{"model": "self-supervised audio encoder (BEST-RQ)", "dataset": "single English nouns, adjectives and verbs, spoken by a formant synthesiser in many voices", "train_examples": 78125, "n_mels": 40, "hop_length": 160, "input": "mfcc", "win_length": 512, "codebook_size": 256, "mask_prob": 0.08, "arch": "tc_resnet", "norm": "batchnorm", "activation": "relu", "channel_attention": "eca", "drop_path": 0.05, "depths": [2, 3, 4, 2], "kernel_size": 9, "stem": "single", "widths": [128, 160, 192, 240], "init": "torch_default", "residual_init": "zero_last", "optimizer": "soap", "beta2": 0.99, "lr": 0.0016, "beta1": 0.95, "shampoo_beta": 0.95, "eps": 1e-08, "precondition_frequency": 16, "max_precond_dim": 1024, "merge_dims": false, "one_sided": false, "adamw_lr_other_params": 0.0024, "grad_clip": 3.0, "steps": 29500, "batch_size": 128, "epochs": 48.3, "lr_schedule": "cosine", "final_lr_fraction": 0.1, "warmup_steps": 1470, "weight_decay": 0.1, "adamw_weight_decay_other_params": 0}
Rows from block 2 of a small self-supervised audio encoder (BEST-RQ), named by matrix and row number. Rows with one number belong to one channel. Each number is 128 + 32 x the weight over its row's rms, rounded and kept within 0 to 255. All counts start at 0.
After each channel's rows are labels from the 100 clips, of 14976, where the channel reaches its highest value: "peak on" is the class under the peak. Only what is clearly more common there than usual is listed. The data: single English nouns, adjectives and verbs, spoken by a formant synthesiser in many voices.
# convs0: first width-9 conv, stride 2 (model.blocks.2.convs.0.weight, 160x128x9, each kernel summed), inputs 64-127
# convs1: second width-9 conv (model.blocks.2.convs.1.weight, 160x160x9, transposed, each kernel summed), outputs 80-159

convs0.99 [134 140 120 105 133 120  67 158 109 110 143 189 136 127 136 112 134  99 149 122  80 143  78 115 133  63  82 150 158 161 139 178  89 106  58  84 161 133 113 186  61  69 139 146  93  85 139  73 134  90 120 104 120 155  96 155  91  93 110 128 113 124 101 113]
convs1.99 [ 96 101  76 138 146 163  99 202 130  64  94 153  91  33 130 127 136 151 120  98 177 192  84 163  93  93 135 134 109 112 175 130 137 119 131 140 168 114 111 164 139 149 124 167 145  97 179 155 123 129 120 133 135  63  78 167 167 114  81 156 124  97 122 183 109 174 156 137 120  97  95 167  75  91 121 156  98 142  94 124]
peak on: /t/

convs0.120 [ 95  81  93  79 117 111 139 120 142 170 100 109 118 167 148 122  70 143 126  88 182 162 105 112 125 148 127 195 104 117 150 177 112 138 106 174 156  82 108 130  98 155 206 159  92 135 124 176 105 213 122 129  67 133 137 130 123 181 133 112 138 160 103 175]
convs1.120 [ 88 149 125 145 118 158 118 110 132 121 108  74 139 150 107 150 150  14 119  79 161  57 152 100 119 158 106  91 110 172 115 131 150 181 137 187 147 138  95  74 145 109 103 150 131 109  78 128 134  83 107 106  98 126  65 121  99 134 155 114 111 131 145 206 105 145 137 121 105 110 139 122 199  97 117 157 138 134 165 106]
peak on: /i/

convs0.27 [ 80 129 172 154 146 138 176 147 124 110 131 130  73 136 134 151 102 156 126 124 130 115 176  93 195 146  62 127  76 133 179 180 118 107 124 115 124  86 113  35 113  91 101  86  93  97 141 134 131 131 106 115  98 183 112 127 121 131 119 121 144 141 161  97]
convs1.27 [126 180 126 147 146 152  84 149 138 166  64 157 126 116 159 148  95  77 124 141 133 102 116 113  56 157 155 134 111 104 149 167 204 151 105 107 111 183 166 128 178 147  94 158  92 159 153 188 113  84 167 136 169  76 104 140 130  94 160 112 156 162 129 108 170 112  88 112 167 124 122  84 118 101 153 125 127 122  93 117]
peak on: /tʃ/

convs0.125 [138 119 100  74 152 107 116 109 153 136 139 151  95 122  77  99 117 132 147 153 124 209  52 114 136 161 118 105 178 138 133 146 125 146 193 126 146 131 125 192 159 112 119 187  86 169 139 156 171 108 100  74 146  94  75  97  63 121 190  99 125 155 133 130]
convs1.125 [115 184 109 193  99  97 107 142 153 116 179 179  39 158 118 169  92 124 113  59 152 151 188 135 123 165 125 153 163 113 122 169 114  93 128 119 118  90  94 158  89  99 111  73 175 173 142 205  87  76 179 114 111 133 128 140 120 166 140 167 112 149 111 129 136  81 166 117 183 135 120 107 105 152 161 164 149 108 144 162]
peak on: /t/

convs0.53 [145 105 141 128 121 180  84  96 177  86 141 112 159 149 105 198 172 135  97 119 141 157 138 165  61 123 130  91 125 123  74  91 103 129 126 151  95 153  90 117 141 129 128 151 188 120 147  69 108 140 143  88 110 139 103 101  76 125  94 119 127 119 108 151]
convs1.53 [134 154 110 105 134  71 158 119 176  97 124 140 159 119  74 136 118 137 184 179 111 138 144  98 146 146 124  59 135  85 148 128 160 162 136  81 162 152 142 125 122 190 116 177 120 150 122 133 132  93 118 110 108 147 192 132 207 119 115  90  70 150 200 138  86 148 113 181 120  91 102  56 152 140 143 171 116 139 146 147]
peak on: /tʃ/; /ʃ/

convs0.148 [ 40 149  83 130 103  75  95 146 141  82 135 107 144 113 149  85 139 129 109 138 202  90 142  70 125 140 109 104 157 154 144 177 137 157 106 118 115  87 146 135 126  64  86 126  91 142  76 145 149 173 139 143 162  94 115 105 127 121  82  72  85  61 190  75]
convs1.148 [154 100 157 124 165 125 160 134 187 101 147  86  89  77 157  67 103 118 114 111 178 166  76 140 182 153 143 110 108 136 154  98  89 132  86 139 100 141 126 134 133 200 158 106  99 186 113 191 128 158  30 115 139 147 104 131 132 118 175 101 112 144  65 120 160 152  66 153 101 128  91 186 170 207  80 122 142  89 115 136]
peak on: /i/

convs0.157 [ 94 153 138 117 132 149 122 209 107 147 109 145  85 129 194 127  92 107 142 109 126 137  60  96 103  85 108 117  87  91 140 151  81 116 163 131  85 159 106 227 165 101 118 122 133 172 119 139 143 148  93 149 159  97 108 143 123  62 122 105 142 100 147 133]
convs1.157 [126 107 138 101 139  99 148 145 115  68 180 119  44 134 103 152 113 150 110  87 111 148 115  92 135 129 105 140 112 130  93 120 158 167 140  38 123 107 148 164  98 147 106 124 148 197 179 194  87 182  98 120 117 156 157  99  93 109 108 153 143 118 131 110  98 199 146  68  85 122 101  81 148  84 105 152 131 107 133 147]
peak on: /ɹ/

convs0.52 [151 156 118 162 165 125 133 161 124 124  66 110  90 117  67 166 139 156  84 131 147  92 118 109 194  79 118  79  65  99 141  96  83  66 111 110 149 127 128  84 110 107  94 149 128 102 123 115 155 104 135 119 170 115  47 117 134 107 122  78 117 145 178 177]
convs1.52 [106 198 119  99 115 144 157 127 100 138  70 118 153 131 157 109 115 139  97  83 105 104  83  83 108 122 109 117  97 160 134 101 146 239 108 129 177 126 119  83 156 154 147 134 114  89  84  43  85 137 114 157 173 120 127 146 112  91 156 118  48 132 110 153 184  92 128 131 122 147 117 109 135 140 109 104 152 114 156 140]
peak on: /l/

convs0.16 [ 48 200 162  95 130  94 176 112 160  58 145  32 106 158 122 113 154 100 106 101 125  80 167  98 137 119 131  76 136 112 148  71  86 152 149 165 140 193 106 103 139 170  98 169 139 155 136  99 135  55 100 145 127 183  82 155 134 139 186 111  71 132 143 104]
convs1.16 [ 76 133 157 136 153  86 137  75 171 126 123  81 149 118 107 158 109 165 131 150  74  76 176 154 159 110 106 159  64 128 137 128 117 166 170 178 191 113 129 120 159 115 116 139  99 136 183  94 116  97 154 150 171 120 151 104 128  81 144 149 113 125 128 135 147 107  78 146 105 169 114  91 125 139 123 137 173 134 114 186]
peak on: /æ/

convs0.79 [181  66 131 161 113 126 173 111 108 113 163 121 134   5  45 115 130  97 131 164  97 136  84 125 143 109 102 119 139 119 141 155 142 136 146  57 126 103 142 126 121 110 136  98 115 127 127 142 204 116  87 173 151 106 134 121 163 144 148  99 103  88 157 162]
convs1.79 [126 216 123 182  86 143 129 136 149 179  76  98 177 161 103 138 170 112 137 150 201 174 105  77  99 170 153 179 165 129  72 126 132 165 137 136 167 109  87 110 173 164 116 120 102 108  84 112 128  83 142 180 131 128  91 118 172 119 142 123 182 140  78 139 130 100 131 141 116 153 117 110 140 168 181  89 161 178 142 156]
peak on: /s/

convs0.12 [118 134 162  78 117 125 102 179  87 154  72 137 145 164 137 106 171 102 153 126 161 135 111  94  83 150 140 107 111 110 104 165 104 125  81 149  60 146 114  71 119 103 117 136 168 184 149 158 103 124  84 106 112 133 133 145 198 157 124  76 130 171  98 111]
convs1.12 [153 128 184 125 167 112 123 173 142 155 108  84 156 170 128  95 128 111 104 135  58 116 135 130 101 109  67  75 127 179 129 132 132 157 110 143 151 183 166 115  85 169 111 141  79 132 189 180 149 116 135  91 141  96  70 115  87 123 177 137 117 160 143 139 160  65 127 164 172  78 102 168  91 111 103  77 121 145 119 120]
peak on: /ɝ/

convs0.114 [153 136  85 120 104 154 163  61 134 132 130 118 133  77  89 103 139 101 126  96 129 153 133  79 170 156  89 143 153 146 127 146 122 111 150 104 130 118  58 116  78 130 153 104 120  79 145 128 119 129 142 185 142  91 115 134 111 104 124 169 112 130 198 104]
convs1.114 [174 108 137 144  64 149 123 137 141 135  69  54 140 106  67 101 167 154 118 179 142 167 139  75 102 101  85  99  99 128 185 167 153 165 121 111 115  84 154 194 135 128 125 105 111 162 103 104 113 113 174  99 104 102 129 103 132 105 126  49 123 137 175 142 111 153 126 116 125  88 138 147 191  72 144 122 185 166 174 215]
peak on: /u/

convs0.44 [111 151 120 117 134 181 116 111 110  95 144 130 181 195 124 118 144  98  75 165 143 124  69  96 124  75 149  63  70 131 154 192 105 139  97 104 107 128 160  39 154 154 137  95 138 117 110  51 155 117 122 144 115 139  91 101 114 108  96 133 105 170 174 114]
convs1.44 [182 130 178 158 114 127 140 163 159 111 102 152 116  98 138 144 131 142  95 133 107 145 135 147 101 154 152 123 190 134 109 135 133 100  94 139 151  56 134 116 165 103 121 157 120 119  65 162 127 178 140 176 136 150 181  91 171 102 143  99 156 115 114 123 113 168 114 138 119 132 165  72 138 173 139 134 102 134 162 123]
peak on: /k/

convs0.75 [175 136  64  90 139 104  76 136 120 143  57 104 139 144 232  99 127 156 156  89 117 148 153 118  92 144 123 168 149  59 119 170 144 148 135 118  64 113 104 127 155 163 134 111 144 116 143 107 129  93 155 133  82 101 156 139 142 106 102 116 145 108 126 114]
convs1.75 [147 110  94 102 106 115 125 108 116 131 122 145  84 103  98 138 136 125 123 115 148 196 114 161 122 124  85 150 110 157  91  64 109 106  97 144  93 148 118 178 169  87 120 111 118 141 138 109  81 186 136 129 122 125 190 153  95 138  89 134 156 104 122  90 106 103 122 143 135 116 151 138 164 120 148 135 163 165 122 146]
peak on: /p/; /k/

convs0.122 [ 91 157 107 112 145  92 125 156 138  97 103 119 109 113 166  82  99 174 144 170 126 132 115 166 151 106 153  88  90 161 151 142 168 139  78 126 121  87 157  77  67 141 122  86 169 121 159 129 113 149  72  92  66 129 161 163 161 126  63 122 148 154 154 119]
convs1.122 [148 135 124 147 124 152 131 132 149 121 178  85 127 163 119 124 101 106 131 129 145 126  98  83 132  89  82  93 175 134 125  96 128 187  76 114 148 109 204 154 140 188 184 169 149 112 107  92  94 139 113 101 111 102 167 136 107  71  91 147 150 115 146 168 146 143 149  99 175  83 159 159 173 122 120 115  81 193 114 102]
peak on: /æ/

convs0.86 [223 174 149 154 136 189 126 150 197 105  86 181 135 176 107 129  67 108 154 138  97 151 104 138 181 144 148 142 110 123 101 116  52 108 136 141 122 108 136 110  90 100 144 119 108  67 124 127 130 120 120 128  94 126 127  99 109 109 154 164  92 127 127 156]
convs1.86 [128  98 106 121 125 140  95 174 103  96 140 110 118 135 125 138  59 135 180  89 152 133 129 133 111 143 102  60 146 160 134  93 139  22 131 126 158 109 145 143  91 152  96 172 112 139 148 148 138  97 129 177  94 117 121 189  85  33 127 129 159 194 169 149  58  94 106  92  84 160  95 160 176 137  98 175 189 110 121 116]
peak on: /w/

convs0.107 [128 145 123 162 137 170 130  69 175 156  99 188 114  92 111  66 155 132 119  91  66  88 123  95 173 149 114 114  78 111 127  87  50 125  94 128 198 122 149  80 127 138 156 182 178 180  68 116 128 116 124 131 116 104  92 107  97 114 110  90 128 176  84 128]
convs1.107 [139 176 109 118  86 152 118 134 163 141 117 110  92 149 161 142 127 157 132 175 131 144 101 168  44 103  90  58 109 121 132 163 105 159  77 151  71 153 113 110 148  86 156 151 126 137 112  96 162 123 132 171 150 187 168 107 136  75 110  81 203 139 178 114 157 119 101 151 123 151 172 158  94  87 108 167 161 138 181 152]
peak on: /k/

convs0.132 [133 123 110 118 118 139 157 118 133 101 107  99 121 150 204 172 150  89 135 117 173  90 100 133 145 104 156 140  72 154 114 130 102 143  50 113  66  80 114 198 135 108 135  97 160 152  62 113 144 160 156 153 124 129 151  76  78  65 141 131 116 158 150  47]
convs1.132 [ 91 129 147 164 154 147 145 108 136 130 135 135 164 164 126 156  88 124 150 155  91  94 163 117 126 150 122 142 119 135 105  95 156 178  98 126  78  72 118  96 172 147 151 133 128 185 118  96 164 119 104 200 135 139 109 147 205  99 182 143 103 177 116  85  61 102  86 110 126 107 159 137 149 151 138 137 106 142  83 200]
peak on: /ɹ/

convs0.14 [ 93 154  79  91 128 112 125 157 182 142 170  78 159 154 136 114 165 143  37 123  98 122 118 104 112 150 121  95  97 163 106 149 149  95 112  90 175 118 110 104 147 112 148  99 151 127 120 126 105  89  89 143  32 180  87  72 101 155  94 120 138 116  97 138]
convs1.14 [143 152 109 158 157 158 105 169 128 136 146 118 119 138 132 188  80 162 141 103 167 158  78 141 107 106 116  92  49 116 143 108  85 120  83 130 126 127 119 182  97 121 108  83 160 154  67 118 138 101  71 146 114 110 135 171  85 136  50 135  81 148 116 118 152  47 141 102  86 155  90 115 153 171 142 116 101 120 147 127]
peak on: /ɝ/

convs0.155 [ 80 158  81 131 137 111 171 160  87  69 135 198 146 146 132  48 118 138 119 150 127 163 137 142 123 135  61 117 130 146  94 172 152  78 174 134 123 166 117  65 116 104  79 125  59 135 153 129 178  96 119 135 152 100 131 133 145 120 110 157 120 129 190  78]
convs1.155 [140  83 142 172 124 125  70 130 146 126  90 159  84  92 147 133 121 121 104 141 106 115 131  84 116  97 144 139 141 179 157 144 103 121 143 185 140 117 137 149 158 168 122 175 176 179 187 167  82 161 110  86 122 121 111  73 131  83 188 199 137 169 123  53  77 160  99 148 127 149 146 115 102 114 120 144  72 119 148 100]
peak on: /k/

convs0.65 [ 77  84  69  99 131  97 148 121 196 121 161 138  72 149 147  99  97 140 134 124 142 163 130 102  84  96 118  78 169 118 160 118 138 159 149 141 121  68 108 146 191 147 154 123  81 140 130 110 135 119 145 140 147  84 120 143  96  97 130  99 171 143 123 128]
convs1.65 [141  89 108 104 136 159 166  69 130 129 117 160 158 128 122 141  86 173 150 135 101 161 202 122 121 136  75 141 175 120 129 102 126 176 119 166 183 101 137 113 152 127 151 133  94 108 106 166 130 161 117 121 140 145 119 111 136 126  92 186 117 110 131 145 115 107 113 143  84 106 160 123  79 217 185 152 103 100 145 139]
peak on: /ɹ/

convs0.61 [137  94 115 106  94 102 112 102 145 105 147 124  89  92  96 143 154  84 110 186 157 102 120 115  77 134 173  99 120 119 164 123  68  86  95 104 113 133 145 101  92  75  92 152 118 131 140 148 150 170 137  65 149 135 110 120 119  76 126 228 178 125 169 169]
convs1.61 [125 138  70 164 149 108 120 172 153  97 151  69 165 160 125 135 161 136 133 162 142 113 107 151 151 153 104  87 203 165 181 126 178 165  88 103 176 143  83  90  51 161 168 146  74 108 130 170 198 160 134 159 163 123 150 173 132 132 115 154 123 131 155 101 117 119  74 102 131 132 140 127 124 134 132 128 136 130 216 109]
peak on: /i/; /u/

convs0.112 [118 135 148 146 111 163 124 123 119 145  76 180 124 179 107  65  76 124 109 158 129  79  69 165 109 127 109 105 135 105 119  79  77 178 144 143  96 120 123 156  66 157 171 144 151 163 166  79  88 149  71  84 122  97  95 135 115  85 159 156 135 111 121 110]
convs1.112 [111 104  52 167 125 149 164 152 164 154 111 113 138 112 113 163  80 160 173 134  93 131  88 143 117  91  83 148 125 193 170 162  90 116 143  56 120 123  86 104  56 150 110  76  97 136 118 145 108 209  92 136 101  93 136 172 115 118  79 181  92 149 169 160  79 136 126 193  81 142 132 135 144 139  86 103  85  91 110  81]
peak on: /k/

convs0.10 [101 151  85 121 154  98 143 130 119 111 108 139 148 127  84  76 106 170 110  91 137 156  72  94 111 136 125 115 134 125 114 160 117 148 141 141 203 132 112  94 155 174 151 180 176 153  58 153 127 117 109 107 102 109 105 176 142 147 102 130  56  96 108 131]
convs1.10 [141  93 149 124 160 107 153 127 135 143 128 108 190  76 120 164 141 113 110  58 133 115  62 153 114 157 145 123  56 136 166 193 172 143 145 115 133 103 152 119 122  90 143 106 145  69 185  90  60 128 139 134 149 125  82 120 167 100 131 102 133 120 149 164 172 187 149 148 111 125 135 109 123 120  76 125 128 145 196  75]
peak on: /ɝ/

convs0.74 [128 169 103 111 137 144  92 134 134 118 155  76 135 102  99 153 124 130 111   8  98 146 121 146 113  96 136 123 137 117 111  98 151 157 116 178 112 126  97 151 130 246 125  82 125 112 108 107 174 111  85 115 149  86 145 161 131 118 142 151 170 110  95 103]
convs1.74 [123 118  59 104 126 152 134 163 141 118 186 113 180 100 110 119 105 128 170 202 113 167 119 176 108  71 138  66 143 172 144 129 161  85 112 149 133  67 143 139 155 101 120 114  91  88  99 184  97 114 126 164  81 127 116 116 109 158 105 101 140  63 165 145 123 150 137 111  86 140 205  67  94 105 201 132 143 145 161 119]
peak on: /ɝ/

convs0.26 [109 132 152 175 134 136 101 114 114 111 129 161 101 146  80 112  82  96  34 112  95 152 119 105  86 122 126  90 100 127  90 194 141 110 111 165 109  64 132 161 129 118 126 141  98 103  91 140 106 120 191  97 145 117 113 111  12 180  82 123 100 160 121 131]
convs1.26 [167 160 142  89 130 103  76 117 150 129 165 140 187 135 109 121 149 107 158 141  75 131 141 124 160 133  93 131  61 156 115  96 130 112 142 121 119 131 148 107 131  90  94 173 158 126 141 195 146  53  74  91 117 135  95  87 136 138 128 109 161 145 124  76 118 118  93 178 120 148 122 159 142 115  92 112 145  80  99 119]
peak on: /s/

convs0.69 [ 98 125  67 140 182 149 153 116  89 154 131 180 190 117 110 148 130 123 109  87 141 144 128 123 145 124 112  99  94 141 157 130  56 134 108 174 144 101 152  87 146  50 145 123 121  69  84  82 139 120 171 120 105 130 103 126 149 156 158 145 106 142  52  66]
convs1.69 [ 98 130 109 108 117 129 134 154 129  99 138  57 148 110 153 102  69  53 168 154 139 172  62 101 171 145 112 102 129 173  89 121 142 170 120 112 118 198 158 164 129 151  63 182 117 189 145 145 155 148 106 116 142  68 107 155 139 120  90 101 106 140 171 141 115  87 163 134  96  92 133 139  60 186 119 164 129  80  89 152]
peak on: /ɝ/

convs0.93 [ 94 131 133 136 139 143 144 228 100 146 107 142 172 153 215 145 141 119  81 139 119  95  96 115 125 157  95  82 127  73 149 127  81 170 131  93 137  80 193 191 172 123  94 106 117 142 114 148 154 162 130  84 126 121  74 124 165 130 158 134 117 118 118 142]
convs1.93 [101  93 168 110 180 144 115 118 150  61  90 129 166 133 175 164 120  82 119  75 131 184 160 114  88 174 101 118 132 121 150  85  94 145 115 145 153 122 159 109 105 124 151 119 160 136  70 164  43 150  87 119 116  85 130 105 103 152 127 151 125 186 112 145 148  85 138  97 176 133 103  97  94 136 164 133 183  50 149 123]
peak on: /ɔ/

convs0.71 [115 130 127 136 122 131 139 157 141 108 128 190 137 142 164 149 108 172 149 168 150 145 135 128 193 102 191 162 129 138 138 189 104 160  83 108 178 166 202 124 124  51 139 119 127 158 128 131 146 145  75 116 131 143  55  88 149  77 103 142 146 154 158  87]
convs1.71 [ 69 116 121 170 153 142 100 123 166 122 151 117 160 140  92 138 122 107 119  95 121 103 136 142 158  94 128 112 115  99 116 133 166 115  84 103 160 213 117 151  91  78 120 136 111   0 108 163  89 126 142  74 139 180 164 113 150  93 151 112 131  76 143  78 139 157 129 169 125  66 165 112 154 140 170 145  99 141 124 116]
peak on: /ɝ/

convs0.57 [162 126 101 122 163  99  97 141 135 144 116 132 126 139 116  97 130 119 105 168 116  74 117 128 172 105 184  61 141 109 155 137 162 125  65 113 146 131 149 111  80 159 116 131 138 132  86  85 112 135 158  90 171 124 109 121  78 129 141 142  74 116  62 108]
convs1.57 [ 66 125  98 127  64 164 189 138 179 172 187 113  91 160  94 120  84 153 177 113 117 143 110 170  69 115 154 125 134 122 142 127 118 118 107 165 136  99 131  73 115  99  90 157 148 122  90 154 122 122 121  62 102 101 155 128 130 116 157 118  87  91 123 116 129 151 121 142 213 144 139  98  79 103 115 100 126 135 120 162]
peak on: /k/